Rows from block 6 of a small spectrogram enhancement model, named by matrix and row number. Rows with one number belong to one channel. Each number is 128 + 24 x the weight over its row's rms, rounded and kept within 0 to 255. All counts start at 0. Numbers have three digits each.
Before each channel's rows are labels from the 100 clips, of 14976, where the channel reaches its highest value: "strongest on" is what is common among them. Only what is clearly more common there than usual is listed. The data: simulated modem signals in the audio band. In brackets: how many of the 100, against the usual share in percent.
# convs1: first pointwise conv (model.mid.0.convs.1.weight, 192x192x1x1), inputs 0-63
# convs3: second pointwise conv (model.mid.0.convs.3.weight, 192x192x1x1, transposed), outputs 0-63

strongest on: fading (66 vs 29.9); OFDM (35 vs 6.1)
convs1.121:142122138128148132105120141078101176132146096113114129139121094084162105166138151115123175144113113181122168142119146146146074176123120131185154113122126179132103115118116141133113117152136143
convs3.121:122136140062114092106184124119179161139104126123128154074133145142147143095127095150104144097115137129184128080156160090104101156141123146161102155124098121127118119141156101186147107143111138

strongest on: carrier: 2.5 to 3.5 kHz (85 vs 24.9)
convs1.81:154099127142117103139098074153101186142164163106132168112125124128112131113117116146134149135088095148120149158143132118146107117097159108139151165143120126107124124139137107139115094107127109
convs3.81:090123107128124143110156134152168143151149116137075118071136117111152102104159105081108120151171108159100128161113153117110158102110131135118094088113139074100142074120134124154142125131145150

strongest on: carrier: 4.5 to 5.5 kHz (54 vs 24.9)
convs1.50:108135140103156111136088095156165135076079129162097147163146105144127136139146167114121158103179124152143127143098133090143124124166120093095144144129088147123130117145096115115113130123086144
convs3.50:126122116138145129104185146144121103123084152105171144111121119116134146126130098165189163171120118090148127113137138143116092115146109112135118125130102096095132137106129135128130125139092113

strongest on: strong noise (55 vs 24.8)
convs1.7:174157137127087087164091144118058170128130133097147139142116132110140165125111139101139089125080122147120091108150136152119161127129074112152121146139194123093112122134123131148137113138182138
convs3.7:136120117138146093130133130145134124139141136108128117135122151118153139104086136180139133139110083106118112155134136129129143157134108117118118124170108066158137119123142153113146143119089131

strongest on: burst (74 vs 30.6); strong noise (50 vs 24.8)
convs1.19:064169131106111145125155142153135116151107146135170129139149112107140101163146100152097161169115138106126090157098115145062085136132110102127120117164110116115142162092146148099117137106119129
convs3.19:140127139139145136109152146099127089137121112121117123151116153130116176175114098169124132114126061113104115129139130122141102129129133126112129111160131141102139203147131089129148142124112109

strongest on: burst (93 vs 30.6); carrier: 2.5 to 3.5 kHz (59 vs 24.9)
convs1.31:090132139106131108130134138146121103094089132164153138152113113141125174153125184142113160134119127081144116116097090121115105135116147081101113128109145133104152082089115083131081141108150138
convs3.31:108151089175102148178100127131103098121120095102096121176136157145130124138161138102114099154089122169102137115126105123131184120116136178139107117127120125092153180104102097091133139125149121

strongest on: burst (71 vs 30.6)
convs1.131:122106179121131162124121096111139112150130142156083096106127167136150130117140109124132124123124124092136139130201115158179134154145150161127124179129111091132146130160119122153188113146137098
convs3.131:109110149079152109085128141102140132158157124143109142087134129129119122130134130140152105155148043144112127133152135097132101127143135127120114117104140115114059100134123143171149116139118115

strongest on: carrier: 4.5 to 5.5 kHz (55 vs 24.9)
convs1.189:128137188151127146132082123118143094155093158083103169195130139139118153061180118127150125131193135122113128131151157131173117152137137113117124192119110156146134096116153123124149163136122129
convs3.189:100116122139127161120133123134140135132184123129065137109146119106130087102166093094128124124144100160079131176139157110119148104125129145102116102097134083134138016109135118154146120131141121

strongest on: carrier: 2.5 to 3.5 kHz (71 vs 24.9); fading (68 vs 29.9)
convs1.93:118123125128141156118112118184166122078157143131135172135116139125109102117080125143158129111160131159126133139113128097106129147130110141137146104159118122138148119159118134135172119108116129
convs3.93:105155110166115176176082107175145114123134107125125130152106141101173107124142071139090128138102121132081124166113123076137149139121103140141095115143139116129174134160099102092130152121143120

strongest on: carrier: 1.5 to 2.5 kHz (91 vs 25.2); burst (88 vs 30.6)
convs1.184:164102135146137103142135161163123118145101143139150132129172126129114088126121126105081136147081098115149117132137130159137142123130142130154117155148180155096141140112072153149150120121161088
convs3.184:118132131143093138124085098131105124091123138144118127134137095120088129152054162095097112154112131133069119156154111123148121113110138141138118088080152153109179139123088141117145124136112123

strongest on: burst (67 vs 30.6)
convs1.46:125118104119122152132158126115129125192139091109117087072111143137147133104116074152146144118095144097106116106116132139126158119197115134201142117121140116139062093149136078125184124157119130
convs3.46:121141112196107148140119110157120126090101107122122128185108135130126139136140140133108141117113210138138156108112119176104149120087126116120144142143127129131179155119109088088108139113145140

strongest on: carrier: 4.5 to 5.5 kHz (56 vs 24.9)
convs1.77:125157090115150131102165108127112113144106106079141081189106118137139140145168125145092159130077124109122144120159123141121069123144128114111107099136118109094159096110112109122130133151135154
convs3.77:148118161099133150117152140111170165137094138133146137108111119120124118111133118143108153101133171081177113111106167122095096133137103121117157151128114129116115098150167091156100104132131150

strongest on: burst (65 vs 30.6); carrier: 2.5 to 3.5 kHz (64 vs 24.9)
convs1.38:129146152107143127125127150120133132091159137168131097147095157139082105169149131133113139114176120146140127131092140121149148152097184081111129123124078118139163147128132125089105150126131075
convs3.38:108145155141154157122118173103183130130131078154135138123087129119155122146143141150125112120145143131139137108103122158083122134134119121121126185118153130137133116144145120139116120134119094

strongest on: strong noise (83 vs 24.8)
convs1.101:141137107139158138150140143122094118120156127131169128146142110137142131145128149150134103128176160091111106111094102149102107176103114159107157096161097118111137129087132147132109162169115147
convs3.101:137139142136141114115146133083133094121119106124122113154111148134121177180116095164124123114127074111112119129135120134139104129112129127115138114157123146094137212152116074135144131107118108

strongest on: strong noise (57 vs 24.8); carrier: 4.5 to 5.5 kHz (57 vs 24.9)
convs1.155:124135113131135129120153130150180132096113118145133129147130061135148161115132112158184128135135140106133133128134094145129092172136123141115119100132129079137123133140104110135121187151112151
convs3.155:121111135150147131117142119087109094137141105124115122125114133124128165154146100152153145126145058116102104132144115137142112136138111136134115105138127141104107171144119098139140135108133104

strongest on: carrier: 1.5 to 2.5 kHz (52 vs 25.2)
convs1.41:188095139184090165108144151130120120128132171131109132121119156130138110027122137119133157124106137155130111112101119124143158173110132145128110200112110155095115127125141105164136134118122127
convs3.41:124118179148142162114058125138134120121123154115167144145081129124125123151124117160134125063119121078143132134116116129108065129137147105143138142116142123177141082160137139124113115129111111

strongest on: carrier: 2.5 to 3.5 kHz (54 vs 24.9)
convs1.12:092124089110148137114160126132132170145136174127134148101111126107132104077129096160088153116086158125118134132099142130117108147130168110092141168124094109077121124100149111105092094168112119
convs3.12:131144119121110109141089120117131138137161112150095138123149124136129146112140086106120115128123074174071141161131123119121124123137118162132092114107155125131130135086151151126170147111138129

strongest on: fading (76 vs 29.9); carrier: 1.5 to 2.5 kHz (59 vs 25.2)
convs1.83:106078129079134146102142103156147143132099084144124113122143143141113084139111124124134144091149147061129132133095141092107120138082135075087140131108095143156152140132128136093074095099108150
convs3.83:111137109155115093089169123213135118114123166136116089135129134101166137139109058092098129149116104130134114165137125134147109128116111131100094086127147124141157134103096133146120141123118149

strongest on: strong noise (69 vs 24.8); carrier: 2.5 to 3.5 kHz (61 vs 24.9)
convs1.42:161103108120149153103108133109093154086130132092121156136069128118136168158091150070148115111117134106135163120104114119120123104164099136105149121144154102106121131121116122142121112097168124
convs3.42:128136139136115157119133113135111122117145093143120140152146109122063097181151123084094129171113119148078113133143106134149116110113163156146141112095127159119155093148114082154119132146135098

strongest on: burst (84 vs 30.6)
convs1.169:106140100141099133119162157169149141122143128119144161168160133109110100127174123110149148119149141146145135123107132102130112100129102150117155168125096110152095151113139114109151207107120133
convs3.169:102126121139118130161070101131143123103155133123087165126143109095157099110098087110096100106108132130114128162136127053148149124096109141141105107073145097136127116155096145126155130132137117

strongest on: fading (60 vs 29.9)
convs1.21:115134137100127110109090110107077172184126139114138124133114108111108149137120130160164144135153147113131130136117199137087137104119152126107116144164120129127122160151133140193139097095129144
convs3.21:129118090116151101125165128155167145134102155119143117100092142134153156130108098145149140090128128116160113108137170114112139123138095104140135152140120118109101204120118064153116108156126140

strongest on: burst (67 vs 30.6)
convs1.17:151103083093140113130118108140102122121141100144159123130112123073111096132106156084119088125159155081138118128114126139124129116148124124153114113138145147142117159139127125132111137100162124
convs3.17:135116110142150091141141124150123116150114141100164113138102166117182129088107085187145138112146099110161101122126152152123145122113095107119134148146136104166125138084142117119122125113134133

strongest on: burst (74 vs 30.6); carrier: 1.5 to 2.5 kHz (65 vs 25.2)
convs1.148:182059118121124160112148123111139120132141153141123143128112094126133126034172131135111079127128147159136147139132136130112146144107108132140089214137155115090135094111122101140145148109154119
convs3.148:133105190164133163117051141142136120123117142110161135143078137122134109154134113152148136071125105080138154131118105139118074126137142082148125156139149121169121086172128131138110108136100124

strongest on: 800 baud (55 vs 17.6); OFDM (42 vs 6.1)
convs1.8:129128129116144156144115092127117148104101133107110121097208151145131128141165130154157145114197113098179149097091139115185112071187127163104116103140097141138152141132138142115149134162118127
convs3.8:133151124122117148117149140131121139137130124160122136129139149123141117124120115132068166106135104115166149100150166156082121113129129117112151133142108132116144106093118100133124130154161175

strongest on: 800 baud (39 vs 17.6)
convs1.154:076136069137189130113108119133118148130136167138147139115158112157110089114175108120112070105134150117157125099117164120095154135096129156119086104123150112109128132130101152121099162130111122
convs3.154:133147149145127116125152134119145124137107137107108132107091128134142109108143112156097156092158134097173106142154179111111159126104102106124133138132139121099155151130133105143096119172084162

strongest on: 800 baud (47 vs 17.6); OFDM (25 vs 6.1)
convs1.2:111101104112141100116127138103086161112125182117112157112166128121138101155124112115171138120138154134120104153149112109088117110080085081084097109158126122142168159090136123142112128088158134
convs3.2:158140122127110126160110122144125141131107175128159114118098153143148151092102155112144145113111184130138136113099142142136162140137114098141127156150108111124172150102131153096124123111127133

strongest on: carrier: 1.5 to 2.5 kHz (71 vs 25.2)
convs1.108:116143123143148128130090158173103186140130078132122126185110132114102134137117151109111117106184130101126147106125105136160107136131120114169187126129123079144128105145199174125167153173151106
convs3.108:117158138155128165141110140151166117129150122133092123162150105105151109136107096129091129144122128139114078130121142098116125128132156140115133156096094098120153123157121110098103127111136087

strongest on: burst (75 vs 30.6); carrier: 2.5 to 3.5 kHz (59 vs 24.9)
convs1.89:140136148128095134092135139108111158106086135111115080074134075100119130101121141130133109120119133124132187122179109121145136109166162156099112155109109172126121154125113151137102135136113125
convs3.89:106157116100157148145169141139111141106144156149123110100121119122149112135079212126154124145130184143116141112116141160144157129107107128117141127143149165139042126125112155144165148098139110

strongest on: fading (65 vs 29.9); carrier: 2.5 to 3.5 kHz (62 vs 24.9); burst (60 vs 30.6)
convs1.82:140124135136111097143129105152092149165111118128135150086154132124116102139087138104155160087132128124116123137143122131059108148061098100153135122109117133141157143081154120135079118157137141
convs3.82:141121088096133119110175095123151129137101136128137103106095151130122145134121049151141119111132174138171125112129146137125100116109099128130112131145079122134125172137147077171112127113106161

strongest on: carrier: 4.5 to 5.5 kHz (89 vs 24.9)
convs1.28:115123173095143129157120106167142154123166141127108113149137185064146159142119143068142133113166109133133143152125123136124137157082167147133154124082117129144143115143128166138114127109109121
convs3.28:125104086091159107101200151092126115125093140128148136094136114130112181152130128115188121166156127100170124083106108140119109116115122117108135110126124120116113159101125132144121115130101124

strongest on: carrier: 1.5 to 2.5 kHz (75 vs 25.2)
convs1.152:096137107113129151098118114128124112161179173133108127127136113128125151110116148091111170103093141118083110117102128120108120159092075140163099082129126127092109117087180131141126131172171110
convs3.152:134077134150116137164063109139145124100123135131160093125081153151128148125117154144140111072123129086130151140123146135103138145153133111152125172147136102130114156148111109084096115157093159

strongest on: carrier: 1.5 to 2.5 kHz (61 vs 25.2); strong noise (52 vs 24.8)
convs1.117:180125127109105146068141123123129120097157116119132136143157155155147092178147143115132108130137147177102144108127137135150117175143202142149137153110117108129153165125102178106123199127137127
convs3.117:099136106170126121104131098159158133121145138114091142195107123110108126140121098168139099144170090163135107107131128159112112122097147130129156098077119115125152109124135074164089110117127123

strongest on: strong noise (76 vs 24.8)
convs1.109:115159111119103110133119122098161133126117135125113137127147158119159129117178096138126172135153140140106112115105096137148100079119157107130109120149121149165122123084109113115100110156102157
convs3.109:113118148111147125095156130086123111170157120125123125094135123142114130138122138142140121154147043123100112143157108110144118136144125135119116111133125131116094147129114145171143120131112100

strongest on: carrier: 2.5 to 3.5 kHz (52 vs 24.9); frequency hopping (32 vs 6.4)
convs1.116:164127131173167164086123158122130135130151126154126156121106124125144079142116139116129119121130115125133119169176120143125150106154140111078135103154163102168117140134152106132149117116098122
convs3.116:121109139121156121059138130088132125158138122099134140113099109117123140116159096142152111138156054127111131130140140121129102118160118102121121082110144121115081118136123145154117113108125120

strongest on: burst (69 vs 30.6); carrier: 1.5 to 2.5 kHz (64 vs 25.2)
convs1.64:110142140160158159097120114149148086104091114136103134063133133134133106156137072150141126114123159176129133100068118140091128129153153098166130102097101162137115160156098113099098173089111158
convs3.64:171130141063121091121146123146154134149133112121158109121127145104160110127107060135153124111136051139139114157124127087124132142152111144131111151114140105138063113155140116169121110133114130

strongest on: carrier: 4.5 to 5.5 kHz (65 vs 24.9)
convs1.95:104149128129104144076142138148162118122163155090128125142108155150103142097125102156145126120110129115113162112097120094129169138077147089129126140153117156131121146159142127122094126123105104
convs3.95:117121137135112139124092125129083123094149110141146148161139113141129175138115152127142090140125079154087144145118070143135130129117152126151116113083152109148148121083121173114168151119144106

strongest on: 800 baud (37 vs 17.6)
convs1.1:133124122094078145117152125145111103088121157129129108139172144147136128157114127118131120121125133159119150158130127160117145132136129160163137130123114122143110141104146121106160099179146137
convs3.1:133119129144109121156100107134116133099114134138131119147111125129150112105121141091120141123121221112167148105106133140096150123131126124145126123132119127136177105113130149101106125131149149

strongest on: burst (94 vs 30.6); carrier: 1.5 to 2.5 kHz (75 vs 25.2)
convs1.181:128120113089135134076093119139147126140093093119136167125127148126115146133141113160152126114139148155138125120136125116144110139165137088141114174135148137144178176098119104131173197115142141
convs3.181:175149139108134111160149165125128099150075141140145103111126161171122134113118154139125158104117137057149128122116147122127149129147121120114099157187128147139141176115138146099132140151110144

strongest on: carrier: 4.5 to 5.5 kHz (78 vs 24.9)
convs1.179:107168111122105105088081096117141087148157144155084097138139131102136127114142111094090115112120097182106107142134113125152142113130129133125142107125097125170121110127173125155132140128119122
convs3.179:142122095127130115134171144163146103123080152112164119119125145141154199146081100134161150111120109126154105097113137134138168136152097108126093143162128139114112255125120104093120128138116135

strongest on: carrier: 1.5 to 2.5 kHz (100 vs 25.2)
convs1.118:145142105154131115101134160084143149151161123113124103149116141133108092123139120121110151116131129124136156092118131132101125153154058100155140137110178115143102117113158127103141188133104107
convs3.118:106132126164115148131112126113076133105106127119103132138134079128076159151145194145158122142135140134114142122145068141150159075102145151134126128095126126117150158099112173101128156148124094

strongest on: strong noise (68 vs 24.8); carrier: 1.5 to 2.5 kHz (63 vs 25.2)
convs1.68:132163129102129124112137102115134119131153076081142138153123138123166154160144145146103131128139160131093170128114111183168097188119144131129097099141122140117120127121122142133108118167072142
convs3.68:126124106125102124165098112175132146100118133140144145126135122128156113109108154100112133107103214132170148141125133137106160128117132138137123157104122122151135081112136133108126124134138157

strongest on: burst (87 vs 30.6)
convs1.75:111139114097113108080120112144144086150093113105128113093114139138100119139136082075141074096106136129083126137152152129114158115166104139162101147111148101148124166146143140152141114131127094
convs3.75:164146098125138120141164135131151112143069144124150095137107170161113176156119139139159148133116155108165123081114124170124145133146117099119133151172111166118117235112120106102121126119113142

strongest on: burst (83 vs 30.6); carrier: 1.5 to 2.5 kHz (58 vs 25.2)
convs1.32:092102142108133124142100164125157125104121135130132188151146154156111114144086129162194139112091082161120150150114120143127123160112130128118137116123138147124085154122104115130112129103140089
convs3.32:140146129096162110118189126085082132162134107129155109136151149144115140134181162159149125149143136101107108082118095136137105132133154124095160150153116165121075113129130134162106145138131104

strongest on: carrier: 2.5 to 3.5 kHz (72 vs 24.9)
convs1.3:121138092129140123082134069144104157139141107101103155160092097132150153122128138093130114116167141130110137095131119119167165087059116162172113131123168122118124115158127127137146140158126151
convs3.3:145129151157141112139137111139138159125119113124136123108101131116134077082115096142110126109123127097156101144138152107108129115141113120130152121123126119106162109136109091135111082133102159

strongest on: burst (95 vs 30.6)
convs1.78:122164087183103143148127147128150110134129178148125167145134122116102157167149115156169144137071128087146114165103142151151109105117160148113107081139108124138133133132125120134156149161120095
convs3.78:146153113122148086154139120119137116109077129156171121201142159149107183167105158162149129128082148132145085070126111129146143150134112123140153163141100178116096253131132093123110131113112136

strongest on: 800 baud (43 vs 17.6); frequency hopping (31 vs 6.4)
convs1.147:114138069108199107109114120122077155075145095142113088123141093100141133153086154118095059105151116156120137127138120122109092055132153148113126104133125147115133121102120138102116077148128084
convs3.147:110124139148120134124128099143158142113141118101105130152153119092151161160128107131096123125103069132134103137135169131086096092124132155120137111114144092102200122148110085114102129131119115

strongest on: carrier: 3.5 to 4.5 kHz (78 vs 25.1)
convs1.47:137137094130176142067167100137128145133101117137130106073123120136142121138121113141111153132091160157099152111136130107120123154137130119133139093111146151105131102087123090105129088157125133
convs3.47:110118103171126116135096115188117095132113159122149139156098147139150140178103082146148113154109045161062110156115129129135117117132148099147092125126142107144161136095114132099123125115118104

strongest on: 800 baud (41 vs 17.6)
convs1.72:143153125137142089097126137138112156129141105110112102173085137125111146163146154102134149134146145164135088107091169106154145120141188112117085135107144116134133154180138150123105177106132114
convs3.72:146145113069123096136159178100102157137152067110107116068152123128086119116150172120103153181146155122132153105142141104157148166130127178139105146154127124085147150094132167134173155162164136

strongest on: fading (65 vs 29.9)
convs1.62:119127145112118083157129094104132121138148090122112124130150138180132139129167136121100122105123145149137107135184111136126102118119132195141147128120166164087141107114096132105151131119133144
convs3.62:106118113137155101096125138154159133114128095149076152170119113105116096162115089123101113162114089128146132148133158108135114119109167136132136103101135151103158121161116090127115099125114136

strongest on: burst (65 vs 30.6); carrier: 2.5 to 3.5 kHz (54 vs 24.9)
convs1.153:084159159096104115116121141147114119141110090103129138159175109139103132143128148169155140113147110094130132123132124099133140100086147105101109137139132132161159111129164168152167103111120128
convs3.153:137117130091141096099178125140109121133113150110175122106131159131118157146082138181149093131140137118172112132134097165140109148105096121126125148114103133129073177106124154155127121128098182

strongest on: burst (95 vs 30.6); carrier: 1.5 to 2.5 kHz (81 vs 25.2)
convs1.6:119159114123101125122134147126105143129117113091121152137136103170128153139105178097138139147108160089149126119126098067134124091122147130153110080107142118142115130134154144090108102133145141
convs3.6:136111144103133099078157121134103167119131152143118113107154136146131119109094166107152135142157144131146144092130140157122125137131145125132158114131105111138092086108145143183120141131124144

strongest on: strong noise (82 vs 24.8); carrier: 1.5 to 2.5 kHz (58 vs 25.2)
convs1.73:167115159060151125138186117102149121122111149154156122139144139138147152123153115158091189191139177152136107121130142185164091116158155166109119130166119145125168141106113135156103129129120185
convs3.73:159134111122143112125162123163133123149100144133141115148125171137124122145096108161116137163135051144123096101121135157139116124129133133140151129121137121113145159094137077129128131120110118

strongest on: carrier: 4.5 to 5.5 kHz (61 vs 24.9); fading (60 vs 29.9)
convs1.156:167087129177109127120122139130115109147146123085115111138137137121141132053140144107167108116120131166125127150124132132132118112147093148138118197119143127129088124100154102164163146180131146
convs3.156:146113166153145146145071139129133103112097112122180148157057120122124134164133122162137139088110131102137135134135146120117096117152129107166121159118135131136143150157127116129093111147084125

strongest on: carrier: 3.5 to 4.5 kHz (51 vs 25.1)
convs1.172:122179107154149158158107105139136145083107163148101127106114129091132149128129143149131133118205132148138102125122145116134132084103163132140120098141162102107144110135128117126125144114137127
convs3.172:103140099120129097144099170118154179132120113124088124140122139104158148105143100107177179137117114173108100120110164141159146106104119133126101120162136151095100136111135155103155170159128113

strongest on: carrier: 1.5 to 2.5 kHz (57 vs 25.2)
convs1.27:135145125088135133098139113126131128146140185128123143161185140111133165115165134138103050119119151119131159120145119108127138097156122120167136110141134137123110146136134123149112201130151160
convs3.27:165151142096131163151152148085086120150100123118136128118123126147130138115143167096144151135096192102124127109109101119133118152128124146139112135158143166142099146116136160093130145127129123

strongest on: carrier: 1.5 to 2.5 kHz (66 vs 25.2); frequency hopping (43 vs 6.4)
convs1.135:140114055155098151096117135154120178061128103141118107130134139088101105123135150154160102096181128098162135105123115082097098140108083105129158166119114132160124128102166128098126138132114114
convs3.135:123104135101151135161129113096131139122101119134159132111106120131158125114153116112185117158142135109116161124128138138127144144125144112101136099148160141153065104108141147132148121156128131

strongest on: burst (61 vs 30.6); 800 baud (44 vs 17.6); OFDM (31 vs 6.1); modulation: frequency hopping (27 vs 6.4)
convs1.43:172112121143111157094110175123097135136169106105117114169106133164125154089126144113149081122165109137157156105126114131096118146144138150164145178132178100174109141135127108129117151125154122
convs3.43:100115110112163127155107098163085135127138110137157151143137146150131128141114135097133133152124074127098147128150098141153110148138108119122121100133131146125099099081128121143131113109127126

strongest on: burst (72 vs 30.6); carrier: 1.5 to 2.5 kHz (63 vs 25.2)
convs1.44:158112072184121063128118135132099147142137096115113146119121114109135116165133144113101147109158119162146124141115140133160126139131085165132074178132084124152104084178103133071071132121144103
convs3.44:104110129129136125137144165113117147115145109135135099145110126122089124129114141094116114154117152116108058100122132118119130113088120185093155123124124130135171147170140122117112137102117129

strongest on: fading (66 vs 29.9); carrier: 4.5 to 5.5 kHz (51 vs 24.9)
convs1.167:113133103140186157156135143104142146093104151181131132155145108111091122110170161160119165124183101166134144114149111105119135178089093106109133153113118124110148088150120141117156174111120130
convs3.167:121139135086106102143120141086131106130133105120134125114144122127125148147166124114110130155117170148140164128144106142148127154134141116110115126108143148136072130108141156128153128128151148

strongest on: 800 baud (38 vs 17.6)
convs1.106:161126123135148131129115188107105120127123100115103087124090125089137150076144135079100151134173141119132125111127115137189090131172118128147163152124164128126127113119130151114145128146127124
convs3.106:136152151122124130172196144133119127119107136143098150137131112124126089158089112127124139116146129125156139108145108160109081112113117148130162151100126179113135119108140113121069130126127088

strongest on: strong noise (57 vs 24.8)
convs1.110:099136146104145097106146115163155120146097146142149121132130136138123128131150127173120131137127138074110133102140131127133179186156139097097118105137143147097174119131158103147118144115131132
convs3.110:127130119135107126149110128160128153115127135129130142102139113125138094100112144102119131134120222119159166116120135132094137122124132125128128129112133133148139050109139156126107136135148142

strongest on: carrier: 1.5 to 2.5 kHz (55 vs 25.2)
convs1.18:092129095067168137140126116139118087150125141136144139156099151117141114111137108150108150133145128114128119154137144117111089154112141107083139104161137144173173144086106129117110099089132137
convs3.18:121129155111123114128135137061111156124142097150135138130149126119132141088174192134162121127146143117132131119132124154130104150154128149091166133134112127142070082142158152156134142136130118

strongest on: strong noise (76 vs 24.8)
convs1.163:104160154150108139165131148139154131121109082125123121158107099116141109119099116146117166151090145136102112114125082139135111104106130158092157161111078140145083120131114144136094145109106130
convs3.163:134134126163119127170078111164117123104123126121139121172112131116161137095170089126125150124130192151144153115140160147100145125109132126143107138123155126130156126135121131087090139112173106